A small autoregressive pixel model, trained from scratch: 16-pixel images, width 256.
Rows from block 2 of a small autoregressive pixel model, named by matrix and row number. Rows with one number belong to one neuron. Each number is 500 + 40 x the weight over its row's rms, rounded and kept within 0 to 999. All counts start at 0. Numbers have three digits each.
After each neuron's rows are labels from the 100 images, of 14976, where the neuron reaches its highest value: "strongest on" is what is common among them. Only what is clearly more common there than usual is listed. The data: rosettes with rotational symmetry. In brackets: how many of the 100, against the usual share in percent.
# fc1: MLP up (model.blocks.2.mlp.fc1.weight, 1024x256), inputs 128-255
# fc2: MLP down (model.blocks.2.mlp.fc2.weight, 256x1024, transposed), outputs 128-255

fc1.6:498471515574425478502500506520494496509455563464488516580568505615481588567469488491584452488491559516480564480546442552522564482489482569547481578530433537585444491545496520492477445514499441501512495497539536507458502515548462517437500433500504576531456506503501505528481522535500501534473551489495463529488459526522543513540530489480586456453499538496442490489463550533519559494481
fc2.6:482507465430567535455521537517443477483546464541528489416479544434531432473554520482450552509519481440552454495507525475475462509495523459434524442492532445410534567420488501526499490549514542503493493501482482465571490499477516483545527553489461468477554496484484509463514485472445453488559469574559523509442520494484452531483477520475449501528523489435504495534513423435487449496521
strongest on: vivid (97 vs 14.7)

fc1.412:547492500455525500488527495428486549471505512461484491474506441522513406492477539509480500474460486518437559482514553507508543573477471531474477469509549532479475490486525457563527504454525514472496504579438502509412436482477536492457469510590503431560534578456456522562478512519578456516545499506422503497484436502538560494491505553544577487556506498504535533434505456429511482496659
fc2.412:483479496527547544485499475541475486475428555458506418453531468557533476460499549506429503516439512471492551555497536496426476535536485583502410488512511508558552492519532481493466515527486496523516601556555471509477481558508505463545534509491523426609551496480421443472504504459480479512541500527530476556474415461472547459580470490530525515518491402442473411483443492390535484489578
strongest on: seven-fold (100 vs 12.9); pinwheel (84 vs 49.8)

fc1.39:500486496547504559472424433451526472465468544524517478616474511575442449457522466532530516481472516572551540521489536565503526552446515485541469517481424510502482467532427435509556520512461474469519528531476458483460553487505529412433499558504556443466434429515462558511530525516487499496572511527521503496482513417540486516540492497504494510556577517542534594536482506533516516538441
fc2.39:547529489442479454486530478558631465457499530546466498542503426474562394432587529498529499451530606478490463481502514478543489488537571461421525508476520549483476474501467504499502452480502507472453550493539547477453455535522475472599418516456480465522525505516538499458497454437474553432444523484496450554514500534462581501483467551525491463508494495488479482483457489426440509544464
strongest on: vivid (100 vs 14.7)

fc1.230:598452468569443462506476461537495512515464485485431491536502563518455535529546507431501562507502555556516483485517448525407501509486439512463549479486540468493524452499509495495492496410503544584502465495637561546519516514548521488527482553476439459463499507514483499485408465463508522578453564476450509530451482533439541506463495469496531479495455517561508437482462424481446514552466
fc2.230:471448501510481545513549529517513493502493484475474520502505407537528506442513538447488504498531455543461523487516485468514434488547513493404446540479594478514492516518521475428486502547527497488610503487513442437445471535499485540551517500509537509516577494485491481453494543502479535522533545425494505508456554453495551390556461444439514474475482497441461528514471526564516477530543
strongest on: eight-fold (62 vs 12.5); cool (34 vs 14.5)

fc1.346:545464507547513480500525454535544491504501423489519522499454508499571484514490512484458482478526525501489465458454559566543463502528503521521610491470490477553536431523501543465545502525470525523529489503410477486486496420453487527541469454506449492554514500593499519413523520442505545536551533562516563491510494510490439527513516519417529453424483466451487562484474473550497449536538
fc2.346:495500434458496494477468520431443510515509551499490521476528524495521530505464491507560536492468466518542506528553447447500497511472468386516384452557506514384502573505487466572496492454505501451505531568581497508523547526561438439456519524500460531422526469460494474574491456520477456431487522515547458567455509500504489478465536515528542496547577520563495422546515527494490582495495
strongest on: seven-fold (95 vs 12.9); pinwheel (89 vs 49.8)

fc1.332:534478493540457505388487479525474486521495454545573487484428543472491590471469510523470480492506477476452501457517509509469502447502505491560562587495515588454510516466468483518488510603540532466503511513466476515498490546524450477485604512470499404499397433513461519530503487463487525558462498456471473470497533447505466559484506468455507519457505495518487584435500495585514451495501
fc2.332:436543480455497511530474496519513508437458536445390488522549463516479422514500493470514502511515489524511486504460501485541458586488537542516459442517489396534477511537499520483490485439469469523483486454530531476536539423481445509502392459543469614532590591567554485484494482549487435517555511505496494548477487501470540481509467532506509491540463515471484426565476458397479581495498
strongest on: six-fold (39 vs 12.7); vivid (37 vs 14.7); cool (33 vs 14.5)

fc1.451:487369443474532514478522515554521517527544469447526516398586524503539489462552474506502503509490543539498509529475498566535498532477462453466547555530553461524524515478482536544610421492478540534461537525474474511470513525548509524539557460469494510492465538526468515473504555422505619463496454533595517521476442470503520552482477542501503520519503521480575516518471562495464501518501
fc2.451:499625593489487506471500521466501522472445558520525507557464474503470484541474543498514494502495494415534493517537458416487480433538553526509474483485518538505453495501534455480453552505479483446506519471534525451494433467505454481490493515495548492483550494493571517548526488598468431551530524456444533470500452503523442480492483417516482496539460457531458463521486508480568442470505
strongest on: four-fold (60 vs 12.3)

fc1.699:469525485485548536469493510529442555426491446475456528431474528494479532513544461419578502504518608522493487459455543430595436540532448542474543527492486436484507523539468582540482539507513485490505474433458435507428471555489498509604564491532529484502470478531522466443521548531484501492473520525566497539499456493452520471507523476470505547470517528535472530520497493515483530518470
fc2.699:456527531506496474492488525471501425455505558473439477477514418530498476505402483596459482503497531557464475539575505557511457491498539495535518544562520545496452487527532528525516512572450462473448536527565489559533502484443501557443447487461441540580545494582509559525521486501431523510524525463497532522434523437587478555500443535520485398530543415476516503551528533549526486542503
strongest on: six-fold (67 vs 12.7); vivid (33 vs 14.7); three-fold (31 vs 12.1)

fc1.402:455494456431513502425580523480554526524497507486581571558509501464534499576488497495487525466447481557490495516481455492413487496587514542550484539541524479554495428545517470591491541497542540547480487599428503547517568479490505473554479518510479607506423510488436516445493551434473520511517539521532495544452542491511481636426541471488559495523507432537518442521523552524479520529517
fc2.402:488495490555422463495510500470548547579521526463480516490479471475468515513516469549494467512433455482509457570568526588452541532535551519455489547514475435526474471528567480507546510474517503542444460457491542515484501510533487491564530498506407545533488460519445491496506499504466526529516497533512475478470487490429508529497516457533587488553516546500505426541458470481501571453466
strongest on: six-fold (38 vs 12.7); five-fold (37 vs 12.6)

fc1.364:483475445446502596491491466487499500478545505469442478520499483476465480531454518487578487533474451535487493473540505500529476548511496476466467450489449485527553527501496450473485522442501511558522506472454547502625480485579463539491471481438485491508477514483485426442526473536578530473473500567490503554509552511447497512534516501481521564503485529516502468439506533443513533484517
fc2.364:535497470482547576469451492592590565502523467505533570531545505486496512501548553525566482493446457441441492519479509523460498560515485457469414504523470447460576523562480375490474504505489548518453492473428540494546554483522498447466549589471523514464507485538441470526529460462513465462442530478525456483511433515495462440482511520481498481505516564446491522405500467429489510557564
strongest on: eight-fold (70 vs 12.5)

fc1.531:483434452487494568440443468497503444465538550499481474515528545535530540525553446503583531440452477529573534486511517458527482515519508516503519468462560539533505533536548513574532508476415496451542516456615522539543552570546508567480560498513500541509590512513550551432542525537538532507477537501553497544500584544579498489478572503550540514459511537485481519511533528495518568527475
fc2.531:496526567605456549504519493516509481484485558551571486474470504505539538433445553547504468501539511523511548492485494480499432443464564448476564541451485532454494522519521572543521437518487498468513582503517478526471562496497515526529553489505432531536419515487505528504401493437580445544587467468482551536494455503512521524405469480479463516494519416478518454518496432501518548482515
strongest on: pinwheel (77 vs 49.8); six-fold (76 vs 12.7)

fc1.631:492506549548536529512531487532488531556501523522446544540506539464524466504451505481539541507538581545471490570504444534438463482495512450412494510452564486603468539528506510472499491550473453519471521506576450487515403486443435509470502543478527567517486537423544539505468547438458524515439475518526561445480541494556490517541554526434467542502478496517536538524492521540437556517551
fc2.631:492550489572452504474502482541473541464511502522518509477542505490528546500469447480537536525425463597508443566522499546475439523473487524471494531575514473435526525523426492483560504513447500530498567470547493432493423496535518432526491570500409444467459498504425485580480536471465461524511496531498495479477343485503493419530512479478421541537558465530449449540491499439454528515583
strongest on: four-fold (95 vs 12.3)

fc1.95:470584471585534507547513492598530478569492521535500483515486488535490540527515481534599528564520569448498487564502496506503455510496501502498541486456566458495481499586488527401496468538450523539472501462526503512494422455495433559515528489534506475494495547510518495477450582458405535451498454464505563463515491501507477563558545510458441571492509500504547533512572538518448528577444
fc2.95:490522439497490464525594427611560497508527527523484436537495524554507549494551518535431489509468523420433488507405514560509449559477502473466546545576545583548582522495492462409467525483431578491455505531526501495558480457463547445499537532518517430473418521521412539519536534455469515519483444535523537483477462552433445485498527511497449518485522467532494467446526524530518468524557
strongest on: eight-fold (91 vs 12.5); pinwheel (86 vs 49.8)

fc1.518:487550433490467495492541451503504511486480466503467445482477483522552515588476474530501471536449485499454519486561453525515518514514516539529528513594497451502573548467476476497561586524425531529515524506454478509468444468513548558483535572517496400552430471535472379538491537495464485499436462536495532522512430491456502464521533519516517534508493493476500490497508477471404490553506
fc2.518:481453557500534544482448525548530452484508537524558511540508525490430471434518487528477546492531506454516490512483530446477506482463459498503461518408492561545449435544517576488433417477576521492513466473545509534565538489499409451479485440519494596451560547496512601471506497502494440534580495481485466500488587512525506575519488486474498465489530512523491531486524500551537528460464
strongest on: eight-fold (73 vs 12.5)

fc1.365:541525387493490501545483486505551499549509525518513500508552515492490503503443555571500539463466496513470452472488536531516526560530576497479495493490470482484457526442453514497582510516514466528519534482521538510511498447473536458519499391517503504495491487460486530548519522526492492560381416449522513543520484471477486558494551454483509475516470476481471478521553553569496538457481
fc2.365:513453566491572525535540485487477481467488462494491508554451521521519458538452442490540471528507556545572514494474435436558538425533511535534474468525462436500535529499553509469470503451513527492421477507515529460453436518499511565443465514548454490503470476518552524472510552528570533474546531583528453541500566495464504496588512496468492517500485536553519521477423437481606531586538
strongest on: vivid (41 vs 14.7)

fc1.726:519460500599523555501478485513426571510479505494430533583536498489436484514492531499486515435471564534472492486487510435465494487485522502489473525514502482498534510528422493483554552517469522488487464524488524541545446524550404517566536476471534499489473432606471428441523492453435490466454543460484540407497494432527473469502499595464513531441484587488444496474530574524479487509457
fc2.726:476563505448446443483539490469511440493489483467575477432491460488519500496529476476428483542492468454494550511512494550528505486542497528528529532519500468482453564436517535557486479440528466506510532525480502495468534441468583495419473512531420515541505545447497583521467538538517480558537400507563433597512524517474498573438470450492503435509558496480529505547458436445514509460541
strongest on: four-fold (44 vs 12.3)

fc1.340:475483588474514425506567441431539486499489504468466497509496489474538530504514511512422482442520586508429511488549545520626558535500568438535542517496472501469496484550490560459519425475473514576516456528496493576481437455475554482531504528496551511481538527567518572532504544442517446592501517480539486534543481496458560479510554517524551484478489524481564543537505483474554480585487
fc2.340:544467443463517530481468536390466553559494511527516494442544494486432506461454469472462407518479514448480453562445537501510579463507466449550471487533484519508512462532499518467539559411429551600497484431445529501494521569478483469526465525459493528487486448485468497530507501490508455507559508459538516503492467485476495486464507542495438555509593482494567501552445510507458501433474
strongest on: five-fold (64 vs 12.6); warm (33 vs 13.9)

fc1.706:509514539429505540542505483428516489498507558521479565524581517533507513539572538488461529471492495536533504497512505466557510497555485561479506541532533504552583519528469566548501522445524455501510424569485492464484527466521528547472565536499495571500443508493454525556581480538444498482492530509612480526510589532472489541479461475483455458496466510554465411516451501537545558579552
fc2.706:505510597507489505503532563519522431464494547479484486473522524546554490466552463493482558520545518536532496472532546569538541482517534434425518465474514515520533513438532512461435480524547439534529516460517494546538472487535496522511564569475467436476484488479442562571510505444502499477512488559495507530397506486505421471494484524417458482396487523525497533537511520527529520546533
strongest on: six-fold (80 vs 12.7); pinwheel (77 vs 49.8)

fc1.133:500538537499555550529572434517528480433457405486508461455465515514530485520555534603456508514410529475516471437496532442490498453507430438541503516509517462551509523496442500555547465514485471511508508607529486509510429523488585456499550490534441474502456508454478502534521515490541489562470515465497505519412534533497539534468519509552457463498478531458478473555512440535525602497516
fc2.133:489493514505553477518546542437534488464498433489511485480420500569483568455540534486553477499563500585536533479518474475577583458496455456507496512465519500436426555444528458519472472519464516431441472477372444466578458494520508518482507512563499528558513488469496501522500433483494515430493533516516509486576485529467515493505501460443469514474568572555483479461508551560507523521503
strongest on: vivid (33 vs 14.7)

fc1.567:545396513507516461526479453470482445421469503473507417540457513495501548514525467498527476536463545499531554453538540505503514569509438496538580465503462511497513444530539545441514442474445566532443470408521515515478517463494468499527534474550487471524517512535483463456483554455520504538511459489513534456518466468447551453545426452537439466475464442484561555575508475520557486550482
fc2.567:513568508507431535443487570487478532576492487528495586449500501446458474465460489559449553484525459551502445549476402438475504498507475504485424489500492458469484571527456469599496504520519378482576535612460502479495464557484486463465439476460485498450434509457487494521492456503499488499494533533539469519476577488535457579411543503463556480525523529525461432420487542478472492479524
strongest on: pinwheel (95 vs 49.8); eight-fold (39 vs 12.5); nine-fold (30 vs 12.7)

fc1.453:538467641488490497536493512528653473493544515500422483503531507473495431535502577535475506561558525572475527438532502543549534472485550552522523470571516493479514459467474531525463414442513474459470501572473531498593365467477469411504457508497408446446566534575572514514527543508504488552532508455496476546501482492522527519508531532529487506480482495517460499493519510464556575533515
fc2.453:524454505485456551494434497523541551414511528555469513450588500487486500528539440519569512530506532451449458522510530575458490425491517505525514514559477491503531517507475513461441437520518549442453487504511439575567495504489498468504491479507539428551506539459426494523550511547509533524545439513485506553471393480563463481550420478554471483468485448541511454532533500386466575525541
strongest on: seven-fold (75 vs 12.9)

fc1.556:538498496478475498529426505479510542480483505547509528474584477535469548486529461492522437521430470467475498586493469453480461528441495518525544624518444498447448560517589503475569487516538516511442442495556513464507528470513458525497518485480494515522514536500507506467556501586527464564501434490588460523486552431504504501503498553546553428477460521419553486477540523536565538539465
fc2.556:494488522508556496385563537535511460508528496499533509499470507515513468562491522454437505435537521548539455451475528559549553442469537493444478384480552483558535446453429464464446482478484501507518608558510432563528466473509530482483476550466471486475457457506506491496410533442485533481532527480405534506465505576537475515513427458469476559557482421559427519472487486503493499480517
strongest on: five-fold (49 vs 12.6); six-fold (33 vs 12.7)

fc1.640:458531460481423531572503509439499550542517428493457481519516631472434520558502473544494521481499471527489456452512574459487512577516455489533524424489540474507439469493540490563512474509504530477483529478447514482484498439449490504452491553462520509447456454520505506451536581438516541480513498470539496511530552472508521602482585480522522533456507465542533526476461439430536560541541
fc2.640:533503531496517495499513503493459506472485528492472481433520481520549526456565499532480478502493506464483504594474387525525459447485490482493489548488505525488535498550519460455457493494487488512452495477603486481541485534601533534605518500551481474566549572511481503511469502523514469551541523538473514497451389474446492416482441488481525477482540477513418540462420594542514494427469
strongest on: pastel (38 vs 14.2); grey (34 vs 14.3)

fc1.764:530532545544482468460498479497497460516512470540444470467446445563472454498464509521462517488550427481518473476528476524480489533519496485471497436480510523471503542484551452550596452482525528495546449501487501427475476503555470477392440500517476378503489535453514510545402488493584517508502493508483466517502499558530501460464536432511541508498533544442534563436429571413504446473529
fc2.764:496498429465504512488529524502488507493498523437548481540548562472529505475506469504501535534429511552475563524461525453471452551486522509558505569512463444498496495570479577483431514529464453535471553447529518577483533486441500503595547501478562629526457476557469529434599513510463478520505465516514511513492495413465452520535486512460510508474519502520499449574541472567439511574461
strongest on: six-fold (56 vs 12.7)

fc1.438:517512563452499520464546438491467533465494477486447493496503520529491584482491482546508555558427451467481461492516477495466495504589484517506509567524472464487505472504475475509516473461485450597440527556483519592533504472484453492501466459479453482521460568446503534457504579587456527452548560467476446488427537467533448476486509440508543445485505562473520421453512513588522546548484
fc2.438:423415434463499445549409593488580532573481527443545530521536458527427464466544454457493545465535469519510542488515512470498472529500480543500470462477565468516474519534497564489486519512502539588533490526465511520456476445463539468489509485535406482485551471521533522496488481494402529468466461538488513544557524529490553495480453518445491506369492550489533538514480458457501550572498
strongest on: five-fold (67 vs 12.6)

fc1.65:477489616518520479574432456488491549534471451533531530493478531409517551454489572526555520530548528490626466466523493547537471528551535486478488576481371521463461473472482556505491471577526466489480531455554446476468483504480498502513500441502490460471517494560524492503530530494473489518462482524542479435541435471484552425521473539437545494514489501557521550464457423508518568532454
fc2.65:498511437471429513417522547568528461512513507461493469543443478555451449553492477440489460512475517499391482524447563479451545475477484523473495437510628514483543536522497520531497568474498474533530449484454576511522514480538533500466476493487547468483436494480485528461537471456528501530519451479486567521472558475468478598480566468519470510473529499461494439491467580498481453497505
strongest on: pinwheel (82 vs 49.8); seven-fold (61 vs 12.9)

fc1.15:507520499533517481531505449485444470575499531458465482471490450529490470479481473540497460503474525547537473509453428492466567536485473508514538505480490558395474581524568528449549535452481504520462512553481506466568462469489482504459474529498520468502421442533470514500503516496469471516572544546464458515517452478508468525451576550462492476492493585479578500508432544433499461535514
fc2.15:532498495457489523484495546523579478448492496549570476530523566451549515515535497520446516493444492443468539491544508538536439503542512439493518528500500437535519479521469525540389464502524533459494483477501516557441539502537514504521560465502520562504525522505540501528469495519497548494471466425532545505457505503487552432533457408542511478504549475524451515561562451492489543526492
strongest on: four-fold (33 vs 12.3)

fc1.607:544551494538521514520483433482439441554505557507544499512525486458477464535418437520542490523505480511486589491500488500499579429498521496521499495532466468615401480478505479491546499511466475503518446521496473558583534457514564423499501532418472512487490517461482567492491441496472469490531472562408537486553500518539510488471564472559497504502576555459484519496524467458585451537492
fc2.607:441419495473443462515498574507519577482495408490437499493486530529509514458572544505460499470477525523482450522530535526529484567519491488412441506473493528402520536524447504489427457515497537485479519500483493484448479533536510592483518448531520475506502466492530467479492523515531511485473519427602499512454502467423462468478464505444494455506469436530477519480461540541418557456422
strongest on: off centre (65 vs 30.3)

fc1.108:447463579495498487522518487489525512511460527466529454507557519476518500449432510525489531563467531480519543518468458550397530488551510532499532498539486480508485564494491567539486529545509512496566532532539540478456513487549533492532511510493577496556495428561539513445437529530501502516550490522444490473569491481504503466485521539448500513562518503503517505484529544462550524547487
fc2.108:544525495527486483470427461497550525481571485437491533530475535562527461476544474491461516520373429462537464487452512546502462528523468434473560482466513513468517492493491514564421516529480481498486530503509543515510500490560491510516491503506572464623536489449466500512496516570464451491439466440495526445514472443527446489543546483551492441529564557599463520538610445469468535507562
strongest on: off centre (92 vs 30.3); three-fold (48 vs 12.1); four-fold (36 vs 12.3)

fc1.722:527494391532525536509582509454458542527520500564492505549502524509453503476532467556493509468474522510501523522457449517488498499495540489548507492486520498479503453505399497543519485487495574544454457547519525524525468551497554449518475511549545500543475479540527573506477500530484411531580487458507469496459452475470512610442569501403519488416606505432452508515529565555565442511525
fc2.722:492454602516509558574424555563484485438489517460445489463479521494570535482485506483513475519528499483581488479527511497543462499561492562489501488480468519462516508453533512439504503466489505488440470421508455494522484442486466594508520353491466519463515482497570516499558499473519563442520533543502475558559456485534508465528464505585571447558441485582491478483459459462483605500487
strongest on: pastel (46 vs 14.2)

fc1.626:464524559495509539474554477504475427471483546458444434532500513506475503543497494639495504499393531540458459513522502530466501458467504494537406486462547529588507522507472511466517520468581524491553470595580518478479476497471481486528519464481462563505479428479537493546456527491448482482520490471501530557477558546515499455480461532502532491472541520533530564516497434519535569515433
fc2.626:468552459471536484441431602445515547532514510482516559503452496510521508431494484487534482499519504494504547459505535522570577502532484454504527514463536451502498496487480477516548443480446430535439582435451571458533499545561564522469535474488522487517532487485479380472490507494561530513449464503558507468466485482483477471552509485616480565474549496505470520437450505513472427531534
strongest on: pastel (51 vs 14.2); nine-fold (33 vs 12.7)

fc1.116:560458411566498508535543468507446522471476467553535533524475468503469539455509409544480531439571517501509555515520575516466507431567487479476439527503424516495492468454525530464471515484515480514465492547490478553510464468486520425471495469559523516489543468468458487470426481426421448518544528481421497477432467480532437475529551499534553534489581526508522539512468482433542524493472
fc2.116:494503564439494472493457517510533520496507523464432447478488557493543477523470556474493485548462534497517469521453427424549501559442520524542502496529545489484505532521474504542501475501488498538526468422457513499520517467464450589452521460514446493518442525555540496502512581516568486424429468486560490567578594509458571522490511516448463449482498483504510473431512526521514498537480
strongest on: pastel (49 vs 14.2)

fc1.321:509450485435601440507559433519434441486486490529467528510454486527508500429508440490533521540493493509411560534461478479513481548539473569470543509480478412493473441505527512522503458523511401481464464487499464616487498532462465520462503539522475412447485527479458504456484498529494492506489548486523513543423587507490505482492496505458487487501513497478563454476458471512522532472516
fc2.321:483452508510521537529485420436564493585512447482488506547482411451509515484429480519518457480496509529481495517572487476405441441547472512539546519499526495437452524521523552486497529462475535546548588498527489532426475477514457391596538506541505570512480545550495497484428505474487495529514436493503507503510456474499499476496529458516537522461533491525449430541527500425447527539484
strongest on: vivid (41 vs 14.7); three-fold (34 vs 12.1)

fc1.645:505528498506561467537498477538471485465525550494543443483518548450510583508517480483544462487487537483469438555528513509573514561444479499525564530532484416526518480514467536432515473554433524533553458488593490492488498445443472525516558448509577514521543553459541511488493571545448553543503477477519515492561512440479549499589536622430465553572502444489508604528519484616528517544487
fc2.645:486469486581491464540498471465463446473499559499480500464494417515564523506503511564556570515470464521513422433519489464507492446511456512499546517540474479482506514491497500486499442524415537491456567489568472512556466477546441526539511616482454506472486521512529478498532568489481482528557510503482542499498470490486532479471400454502481537515568462498455492461442455468454554573471
strongest on: eight-fold (99 vs 12.5); pinwheel (89 vs 49.8)

fc1.422:501506517542458532491514518551555545464506485488478486501536538554508559517458491514622517545475583490417435499587512513489472518467472498551510467512546465526517503583508493452532556516443488592511527522533465490466458485466423530478534515526539474519503555517513476492499536477410567450430485530480555455545485584506480441557559529440449483572500433557522538498526541520404570528552
fc2.422:507470497530500523486524450551521537488562489512489513541457479531537573505460457562529498562476485512427485496513578532496503513506422488535478542551577541488470512517481442439517495562417492462477520508525437489507488472516510386522536592527548465452459476520488481525523545481460524493441485501540589376477416565450464413520512518479443520521601512581491502436498488509525569576549
strongest on: eight-fold (67 vs 12.5); four-fold (33 vs 12.3)

fc1.31:510478467425514529513522562506446481483439490509586527523455487518577439477510476542519477602481545537455417529515522528532526542446535503448409565501485449471481467453478444496521546507525509474546509508453450418500482486534463516536429489477510488498540507539484484469500525492516502526477527426521529543561543509509462481386430461493455489428515459492513440521559528498490549525452
fc2.31:505528499543508490496529473508491530478568507465495432445539538513437544606468494477507551437530503490531547460486486479528502511501468505547566472488464524516495523562482509520490470523466498534470490486505546571475492509457518516410570480509481521474434493517529557519502500483408479491501471555449444480482572458536554564593545478483568535532462543566479517464428466540507453511516
strongest on: pastel (40 vs 14.2)

fc1.44:545533579510489458463512540463516611561455535525495502491512445455527518487472504552499508494496454481539476489528519470429469526510469509490550579503530508524436541481516504556478494569473481542496516493488468505483515530502470578522512553529518558419462526494550513568560484543470500513536460531567438484472582452509578504461409539472511482490506526564632580488558464479510479506533
fc2.44:500449411433531475540510531479499484440529517476521559558515464509507564522513519474477553522459536439470446493487486517547519530538456448478437548483519530540537484497549501535526531474453505530511541529489511516523528484470377519445498504483556514502475461543525527606484449422579493442554506490536538466462497532493459520519552492520518486507495524548446484502428511511425470514448
strongest on: seven-fold (70 vs 12.9)

fc1.654:489509518477536444489519564549522469548449539516506484515533490481535475451505489566554521514498484534469353502468508502545525562504577525500450550519605463528480549479453473530511434548572563465548502490527461520616551450524468508453510472478513467465455525541497481557497504503491516560481512478559587502504496440447504514408468494487507488465443552499447476510530525512459557529428
fc2.654:494461486531527566497521495471446570451528434468476500502471525488429573528433498469447496497513499465570568479495512493458495453462491481499523488468385458417505461527548526458509553492441459548460466501477516483383454502524581536522517542516545509560551481459510522468522505490502472480505505487488435506531535520553438471583485434504460534488508451500504498507420465429529497482546
strongest on: pastel (37 vs 14.2)

fc1.120:520496592493529482440504516430474522527437471426461502505525522461559443551447571451480515463526484612511519520509497472532521458482518451528515467529473535418476488484543533520522547462505521536528444502508550510447529484426546544409396530512502527492505527500526558538466513554519489490549557448398520550492508461487518544424533528502497472499533453586470514493468560512463465494492
fc2.120:478547493473487418413504465619562459483521519470533440546459547506523514512535550516393452436495502511493504520435508475462560588545545439494483536510518506495538481489583533395499530431459481546455466527534553525527449491516535538549507449469560498507507437488454501437482472478507501545467475544500575493495512435466503495445533558533528467491495464470550453488516519563499515457516
strongest on: seven-fold (100 vs 12.9); pinwheel (81 vs 49.8)

fc1.558:538546508498540459512529472520503540501458528596533498552482547485476555480468493557495551503502530454472602539536527537523455571472495562515482623543576573508620492541507465499497516462527494501454474445539440519452451477494545562517499521455466520518549528513501469530468532549462510513493555523554463575574550512546514529526487447541482480514495479530488499564612562544484553499492
fc2.558:477617452491516464511502497555481515509509435530593513487504504481465540455476521566488515534472474426448574569519496575488436553459430546535463585537540517495541539517462515506486534508481503486425502551549494471489444443435493485459565489547498492456522452461416455553526442554467525538520515459609472494526472457488536516573480504513464438504515502495457511538532456496513503431538
strongest on: five-fold (82 vs 12.6)

fc1.399:442513503440486570482517461533496512503476535532553523440561498447524573502476516446549434503482512477440470493483520490512494506529522524508467503496477493472419517518480461479550545491519553498452508517464501604495491499458470467482520462532418515546522526516477461493484464559565527456459597386549513575486487489463510516457523509477520476486481500494447489494474463503516508573540
fc2.399:509475512535560487523495501516557484510529409450478456565444563552482441496530485491473532476526497538518524500506488499510524492472522495480496516507578508568579443544521530491501453520524430510529510516453478450485515477536512466541505501502514516433526503451486497517506535417429463543507412634409521434520525535529525476518457474495403543575476517512481522503512530558519479462478
strongest on: six-fold (32 vs 12.7)

fc1.650:493477452453544498480539452438405522524513458498418538505447511521503434561453531551470471470480412519523563497528482494541459567520556500446469453478523482542532514552502563468481531516469503535514428454468481478471529515536555534482517432468442488527459502497505433381484467531493496487487480573498524564521524509464521459504456481452484471464515528452491461541438549491490489485472
fc2.650:559540473575497529500442517566543466480506498462592468460598524507509502458579464452540541540457517487444433523438525499417567423467402498536491494521513527425478478464494452534494430508491474483490566545537478546523470484500464412494508555559512469418494503491476549564528541467520477540536494466498476432504431501543502555461517538546501528502439481558476530449588494484455516539528
strongest on: six-fold (36 vs 12.7)

fc1.185:498468405491493437479467503530487535449504465502412458483596514511501511505462475442558508532441499475566596429462577460523515513503483497495508491464471459499488463463453476502519497598462476450512486434536552575509515546519472524452418515560446434503461487447557567377391451543527495558497556485412490505504514474496519460519490578522562473549452503445494519511445539546536469526519
fc2.185:543529532570473516504476478531541558499476457480545535510495499540391457464510534465524540508552477520457483441547458506445504433515529453462583576555511485501427474473514506514496502448544507483578461555474500476473533484557541453459536464437512466512503500472502528570508565515486467456554492500527494465490473548469456562465513437421490489526537505607477521466465491510498471513477
strongest on: five-fold (56 vs 12.6)

fc1.686:535565557495532435559516432515542546585469496549541472545509493421486503547488506510500525474508572541568538577474446517401518546460552491479486544482520494534462485577490568425465498514566503531452453561560537397475495486448548515540531475506515536490500540498498569510485509468477472552528595496509480431559548534511536493532558543491518482551475537471429487520546570578536539503461
fc2.686:498541528504461546446406503542474556552507533488526546416452573473527522502534517518456471519419518487496458569522492470434491506449566429469488460538573484402465559474516410487473546526522484475465511521585528505587481541471482471432454460529508538533457528539424482446508465520468515525478490450532561511545464531491452436495527464504518526552473536498413517539519535513516529513505
strongest on: five-fold (40 vs 12.6)

fc1.379:509519480540535484544486480475477482455420510542516584495488540480526492429471529500510560506488588492578540439509485526556480517486507436436495454510493518550571483455434484564498458499513447476404498464495478551523467460492436529410477424511476457481446473544546516510396518495498533491507511465458500441465572550537524486445526533403525505564525498494478413436548496495490497520497
fc2.379:480484503485516582533469425548492477443524486479455452472495518502457425562476481540544419518529427454424516533487484506504533454529512566511533516516532483495481467507466517489558481510492485525571482492501470473447523524447530483551568586466563520532561559528440440464527505472532467465491457447554563491502466461457523466535471443528531545494414489402590597469436514455445518496519
strongest on: pinwheel (75 vs 49.8); four-fold (56 vs 12.3)

fc1.697:510551557506443496573566496534542474549404494464485505500532476457447594541503585510486520481459518570566557449484453500515498501493514568501506505573487518452499492549470501423500528498514472475492493533459506492501527518434501610520505467464476542468498517582463527502486479504512467484475558483532413522535542470519434498503479544512449510504500527595454559509549512526558481481522
fc2.697:543486421487426485458526564496514458486541529500538536517508540548495424458424504537482393505482504451416482524476485504506463446570546478519539496494577492455441573472482471576545504466461479538482458497462484499549510513614540430523508520498537480576520519499454425508484436533508450554515493513503558505473477502515472536472541491570522502424515510420541492486508501505421486446518
strongest on: off centre (68 vs 30.3); seven-fold (45 vs 12.9)